Rows from block 5, named by matrix and row number. Each number is 500 + 40 x the weight over its row's rms, rounded and kept within 0 to 999. All counts start at 0. Numbers have three digits each. After the name is the row's rms in percent of the matrix's.
# fc1: token-mixing MLP up (model.blocks.5.mixer.f.fc1.weight, 96x64), inputs 0-63
fc1.0 106:516501499533492501562527503476533562506494599424492509534567511461586615558530531483538603506545496517537545532440526490521473486535509487490453494494486506476504477503539530518514417468475524
fc1.1 104:546445496467511474559566502531512491529505562557493575517537460454558473487530498489529479555388500489520549542476477543523535463517568470503551537499491557415491485502524523467509434474439550
fc1.2 086:510521474463481520509513482531545496531508544487441462478513433490511469480484528482545412503525526501536573610482517467532485480474457466469489526544490494630518521514521568491588474548506571
fc1.3 101:568552512497526479484501495530543492551505482476506489492506533532585525511519532519532458591439464539536571407485564445492516467454513482584443506491524437536491531559430454487486522487525459
fc1.4 085:515452585463540478498439541481495550504583479515489497525474515527486430476517534494492517541578474521518470474453437452589520486439479485563521512476530452469590448501462487467444546525550494
fc1.5 127:497502493459507483482464479499482416517483517464527455534473467491555487492517480473509480497458489523473475443547573585504485534505341630495521478462529477473474451492483470459514464508485489
fc1.6 107:476502484486505456521517479545457499493525498530447478517485523603488461472486482471543518411632424461498508549555456458515493487419490557467471460467511421486473459477496454523457486483482512
fc1.7 114:459505482493514483465473480501490478463488501525495504495463491502472531481496514490515506506460474472460497493337633460483482489477582510495463526465382485466445522484494463529514443491479558
fc1.8 085:469494443423471564457451498472581485514486480479563506495523501501500475472463494496454550349465526472478462544559515450493525524547550425481517515484490522498555559531522496514481489548450496
fc1.9 092:519506497491491477428491488451496475573560504533481482482470515511521527453451505474545629632464501503520513535523452452562491519445497447484440463482516564513539432519492508494503519515457482
fc1.10 104:424550437520525518479468499499521496536566490524556469490528485484445522446480509511471521440589503506468488333537496456452455502519459515484500404470478489495514533480486490511475543491482483
fc1.11 115:582413601502548469521529485475481493470544460456472537519474543522558551515502479510483507497486484470501480539497485497505494450493501659521541531540472501454566452470507511514535509484438528
fc1.12 090:496467456516525496515483621526505504495493519531457527530560570580452549495515575442475516428487471514554517483505524491485471499452548592568514541508564515495440454533525479473447492473512496
fc1.13 108:526517460534521499483546561529509489490459483562515510546490495541627506525491495500514558589358525562500474540489556591546485504500484508552488531510507505453468526507501494456510515499515532
fc1.14 122:451499552521505517491514556471508459516497438535486462541528555556597555500507540487535505569475495510466468455425493516519520527466547610418462487488469542528586502536518496520529438485507512
fc1.15 099:508513463526511489566524477476434450460535398519491461492559503457440339489448505494519489520500539525463452455473478554482492527469500496395503482472474515501501518496474460475490526475472471
fc1.16 077:456503538498549495506465555459519502534463581505471523506451520450440420464513490504454511533549543536482496578443502408521525450512387471573494507473441545490501498493519462480527527447506498
fc1.17 111:439536510499521507507544389453523479542533600425502518543539541549497488491526497517476540556508499555511469451612409539550546509530523544538493477494491488491499524505509480534523511455505550
fc1.18 083:532476425472442515517493514493476503528491433463522550458524517446582505486456464503488535560518510448438453518513506557511480486516528573483493519539466512531361475488538433479429450510514477
fc1.19 095:569489519518477433462475494469563470557537470497521482491485537474594564492510458519429465458498518407480505520562534514492504439515411441501440468448500513446549465508496468547537481488500453
fc1.20 097:450496475529475473510512513523510479525489546436506547495510554563499497494519483488469497407543465582469491526520626437554523519490412510491567568478524477469565487526453486466451483510498547
fc1.21 101:509551506532540514485483517485494506526555558487484494498470481489515449536496468488541543516542470514517419532354467449530453442465480511586488579466559474493512482472493477512598471506473537
fc1.22 091:503494529489448451463513423498465495502457552441473495548503553569483593496526491480454525516445486481456540463479572464503513541489507451562499447488499357491489533487498463511438513526478484
fc1.23 091:527514516481531601506536493524528414500576538463487520473527507571519525446491529455467494517504500507504468398467455516510494439457444501513519530502604493545494498514464493574455573525469537
fc1.24 092:447483487493543451489465533516525549516491572500510510471529518454421499434532522468486576498419495464487507573580566506497550508440418536477539552546480561534499473416458495495496495496496504
fc1.25 115:545470463523473501475447463513517488482517490478452500442508565413554479490501490485475536370522428516540494501596452482494431493505532418556502542501442499450462505497487507511538449506520472
fc1.26 112:531515440468508557484526465486480541452463554524543515515543466456465484551509498463432490480475458452504541579502459538455508506551561458594467494453444500516480526472525528515456555398441506
fc1.27 081:508489461499520545529491462502499484455470564494570492529480471474456473506468484532431435526429482515534498498602565562459491456528540519495463450495456500440518423482433496508456546524405503
fc1.28 095:459547452579480504571508472534510461476489465473502465463510512592489442457483565478516513528471493516548493388503433437504519486486526523486532469513480490413447469525500544425547498517499563
fc1.29 101:529505553514482550478471492480465509572551526527476518551492540538458560500477482504455559418437471475457501532420509466484543438491516563451498467523479426531452492557449527553480445466479434
fc1.30 099:456511524456543501504545427494491534525442500500488479473486461520504513536480529493574577419494495569516461460408463506494445495559544463480519464491559576528511493506555526492486504592424527
fc1.31 092:446502545520476429470498512455398474565566487524465501490496516508504451503501463525539530583485511512483539529593482510448483447573567504529502506491501551526460437528475572439499456528501545
fc1.32 091:516453364460480470452537502506466493499497437513519478516544544456520520524505476506457631444571483457526498542460514482471487536452509505558535497473538539509470483531526483469417471504493458
fc1.33 084:516477576524478542455471515501473438550494573495504577474485462557450557435511542447459530500517506498531514521450518456486510498495631493494519503558537483502551484472513481437492572496575497
fc1.34 118:546537493499500512495592565556531491472578422518507516480515443514405565503560512522485594489520543470569494497506501475537501500500508539541532473516492515552515448566498535467538462538550555
fc1.35 115:569461456498506510461476504465469564548515526515512485528480571596510574498497517508518407354428516512468496496480548504535535534504484511533509502516508523540518518539499464495558565530494532
fc1.36 100:541499461471496455527514492490478585535533506508517477538453506488490493559518473493531521569475503535482519541556446614476536441566475603425468488527489519514536412572515518505488528479493471
fc1.37 109:515433471472535539472484515505562496443510578440498527544522512492432568462494556467478520559488483482506449426428524551447434524533571437519471491489484478521459546451469448486501564485520494
fc1.38 103:495515554529486447468492480498476482468502479475550479508495486545456527532519503485491463481517474491440565474600634433559494474492565422441457564508508525513534459446479470474481463548472485
fc1.39 097:418480458438490498489491448559539522503495502436464463529497512497541516469517481499484415470507472513535502524512594562464517503471589379534450482500512533549487439429493471493477451485496488
fc1.40 107:532466520468485495506560524508505482534583419478464511527506501516628502495507468531453539416501500536486520442485577609528506487520503435449492566518449458517523533504510492514448486515476474
fc1.41 075:482485478467480534478475467511524487482509454476471446459492465464568536510499467492524470414495510424476513562531458581483484525412482584454544432512493490517506450564507419500427551477537486
fc1.42 093:536527483501477472480508482470490513461412488460486488484536515482656482509461466489460586495460504501500487490421464449515449521492467527472437460462515442438538506528544483524504554540436521
fc1.43 079:495464435505492553578503490474433529470459515432493502497469518617523406501449485468547450604494529515513487501503483541530516447466506433425482514497506451544501504535457509519465482506520458
fc1.44 107:560511422532513500499519513483583446514537508499456456577513383413511504524484508530508558467505493537524489483457420509562486488519478498422459503512578508509465559426495485514488525494493509
fc1.45 095:528484509539499526451529510507494526519474475552499497518509512530498521606501545553566495499586532513525531427459603613501465472436472466577503504493544477510556493508575491537505476515506494
fc1.46 100:480450460468498474494475465461424508493469609560450514501457518546405484478482499489491498635524522477482463504560500471510490470451481477511510470455504449475593496474492493464518521525542450
fc1.47 124:507447447475487500516473502480529533475484485549472481503520502428679455454468470512442550557489525523459471496539521410515488478463488505470464424473504500492517472475462481504466541480536543
fc1.48 088:507576537506482495508542511505522518478515481541474526477493522433547535482520517517434542433537528478517571398603419464510494447513502540475513496515448466413489462569475531456468486534512483
fc1.49 115:466493475497479537545480524517497463550642455516474533531510440503488501495531534487553414545477458534541455554543511548523542484507458532501531513503494432486530490520558538409539517426499477
fc1.50 093:546514438507503506417450479484522480467448497463497433493476497438449579470499519485538401525514518513449489562529413520498453528468459556571459456445456536453514455502463459509470515492498511
fc1.51 102:461470518468521489471466526459520468499450536441496449536472451430575424500475491467482541458560462475412468577467427484505459520475507583459523459455493514463516496527431469504502484565477522
fc1.52 104:476503528503511431511570483540549505466534443507522491502573448431573478521462478477530453535421493550490539524505547471501521542499432376535475464475522549517513508467556504482492467492570476
fc1.53 086:507458509491455472471470433484529423501544500460488488499530562478507543477516513478516494471460515565453526574497423509456491504524590507431467391479536494501485457494418516498506451481416535
fc1.54 100:563490593542521540499461526551523536445451503493482478523506412486505531528462532481494573491469455517465484485392486492486495447514500445592475465571507527451511486498526521461459480481584524
fc1.55 096:456527508516520528542501469570517511540510530559491489524509546520491465469457532461468572538533503483514499400585364488485455422562496509451476519503509527428531500526463493508515467516493450
fc1.56 090:506481432462479496489473520563535584491570460473572505486502524560572519486462551499426486492520471515479499481525503502427535515472578511469509451457474461475488494471548521485567400468521570
fc1.57 091:471505490460455444528524457568489541533561419514529517494514520454413574548496515468557527484488515498419414531486460437503476483459459534468524464477523440450535456470493475499458528507465561
fc1.58 079:527490608577497477495463576484509489493539558494510488465429461450568490545457465528536509581436520554485463480447534503465487515490491584473477411522457496535491542511499487461548476496508504
fc1.59 084:532536396509516506495500508452486468459428539487488487532480489506522449472515513483508505452552480539524534498659448501503527443510532446453535571545461500506465444571464488479468485530505498
fc1.60 090:529520553532489507502498463458486479543442546462535505498499536590488494484453495491483462519535471487556546514445540437500494455468441455516489545493514511445568448536430420504544579476504401
fc1.61 096:506476540499511531529504531486540479520461510497472510500486521399477502495547538485587564408506472501583573467534501609505496504524469495476505540459485483513542461553573525456509583493473459
fc1.62 090:517512473473532502483525502463550431535518522485512487533503444342547548471501492501613583435461503454499507481467537469514498491526513532485514543518461503530514575524507491509575516542504493
fc1.63 089:571450493472543504498447508466473507465470529518539537535472405398417530470480488482481500507591538478505439486462406566499484502533500550522506456503456516500518490421501456480526479547505512
fc1.64 101:498463520560447487490528533473522467487574523462510518517511510525491527514514475451433482517504557498445511538520564501577485505483591417374551466498526444466506410476524479503536526495504472
fc1.65 093:497505472488526515510512566438485479492467396536479507502541425568584487487497465513547415548535467480552468451602477505513524474539498577520470476518517557575526484479554507499519500498525501
fc1.66 119:494500507486492504484472407490469510487523481488548502523492494535493553458461499500432534508319477460452507522442401483492455495448517603516500505487504485499503436500500513515507486469475500
fc1.67 120:520510448511468483497512430452474453475482496494475474517487493495552528472510449443469568674446508507512521516558501500512460484494466498457429525477478452467443465516571504483477503506438458
fc1.68 090:476523524555521526516487506535462490539458530449509504480452483501446530457417511463468475503469507498498535531429622518452533470481526452545436485523479492591494536419440455470439525490537528
fc1.69 121:479527500545510515519492516491556497511427525589500499512559535501546600513497555503485396513588533463511480586454479562512522514444500549586526489497464529480485526554481515496491451494531513
fc1.70 110:490469495488509546447544504543441494502536434544477503502459478646443406520441499551490567472501519524545513495475489521504541503493500565428443487476519512482563535495535501488522495501561455
fc1.71 108:496521554464491482533532502447444499555507440469559523523491515601541529502545500500461439503460501511521519531623476488538505541510568491584550445519471514522540446543492442497515524560492528
fc1.72 116:463524497545489464545477473535528526520579499524512490511499481535539519537493487508483447519491466490497541550509444538499444475450615444454456539535548430510399544511536468541564532536548557
fc1.73 104:518508471515507516548479586547528466522468547449461518507470496519521391463499508561475473551536513505529497428479615580493499521515521588571443528525497536519508522507532504512510487491573508
fc1.74 099:468473473473504493501479508533493451501533500501486507501522545473507543470495508518529512611531528509515558478510541409583555590566467504575507487498539526591499589428535521488534530516504472
fc1.75 092:478506600497521505479478527504479538506429553433504506542539498529451422478519573501488465423538569526494492512399504463546523492519564441480501480459509541482510453500556573528532517545514518
fc1.76 087:452518483560550450476554514499491515475478478496528523482530473406453468571483468493463616511558496519520488556570521501509474449467477573445478463442464512448466461512527484447513456505440523
fc1.77 107:521490462489466516506511517459517466419498568516479490540426525618376580521482481483441562543456496498516505506515503510515516541562439517466496497496478442509524479506547491488482568508530456
fc1.78 117:486507553450515459505464470494459517521455505546492493535548564572395461488526490549426431554521570534476536563488430526516546540508451473532504493492489533528465549480497460505503509582489444
fc1.79 103:470527499459534434509497499479516540465495483406462455489486481578483558491471496446502455569507441521445477507558583427465484454524494534466462513504455496454540487548524458519511523533447400
fc1.80 091:499510529523520533496458536529452476515486511522463478489492449455629411529454542479534439573442495546566507520481472474494503457466432456522463488520487457461509442506519512524496569436474441
fc1.81 071:544510482529487424458536494577495486537469566513510437511548388475444510459480509447529466426482512490550491463531481543432548505437520556504467505565548464534544483441549526500509516485490485
fc1.82 081:551537502468498481511500432541507526602506578531557509466548544478495475520494515494457531528536523507524538547391537492458490540402549456460481455480471511486588481454494486436496487504465501
fc1.83 125:527415497432498414460522509497493555472519470455489479480518523456458448470486435478444433536486493523401468544514606453445477455500494507531545546504499548456547522532495463486494499477545509
fc1.84 091:482493497517502491464495490479523483492523478518526521493513562435495536495470476469451622595516533468467484516474425512567518451554460484497503518481498465443547437566581522455482426444459525
fc1.85 111:555518432494520487575517520492521498517547537521497500512477544550552580482535475480519425566467505536475546425521503448451523480500459576433477507490576515534506471525482585531571529495514449
fc1.86 083:473475467486507507451460469506476540519482562446536468443516524502576442436502524472455544431507473517475489538567491630497490507455484429543485446448511469434527481493449435503511507502524466
fc1.87 128:521494464497543494525548547513531504518493635499463481505517532473560342499530525551502498492512537456520525485570529535517533484532550570527549483516514501526556484513519498456514469467543472
fc1.88 093:552458408464457513491540551496514551501470471490523483497520467477462470530487508548528520551563485485523493581510434575567471536578477399535495516521435493535517477530519461501475500468459573
fc1.89 090:451518455521503504506538586511521506575464429475522475478501492474565520565552498511499521431455479482475418491604570457530456508487524502483487439512457536435450457497435498479466484477534469
fc1.90 069:540488405498544495504526452541517462495553479456492496489470526566539562485476492529509385486437525506499557494563503505539493565577502433509474481467521466531458499517599525486559486472496534
fc1.91 133:486527513521487467509521521515491522472516501491509484500526465518522463486466517478432530421446544457498501474578517288504477520472451566502513449465512497517517500490470451496472472472509522
fc1.92 096:526482424499500492485518408569518506546509525545483467475452504546483360479501499471482436446476547499422514488517599480502545528491475480488496468505501463523459456469494511489457458469433467
fc1.93 087:522543538548535516506492467480518537471534515503561505462487494512538419533464479496464410497505479476443516508592563469554509503390478560447500471511456564466538548497528578482511539549501518
fc1.94 082:448526475553505493541540513571475444524562438508465489415551563528589459500449524519434569469485436499493457476567518488559510485435487489518533499505522500513492461486458497517437487476504570
fc1.95 120:496516492535481527514498550486482460544487488441525484562525498550555393525469501478518507541622550540515515460528444382528555509546564506507477538560508491490469562530490509487535499508516511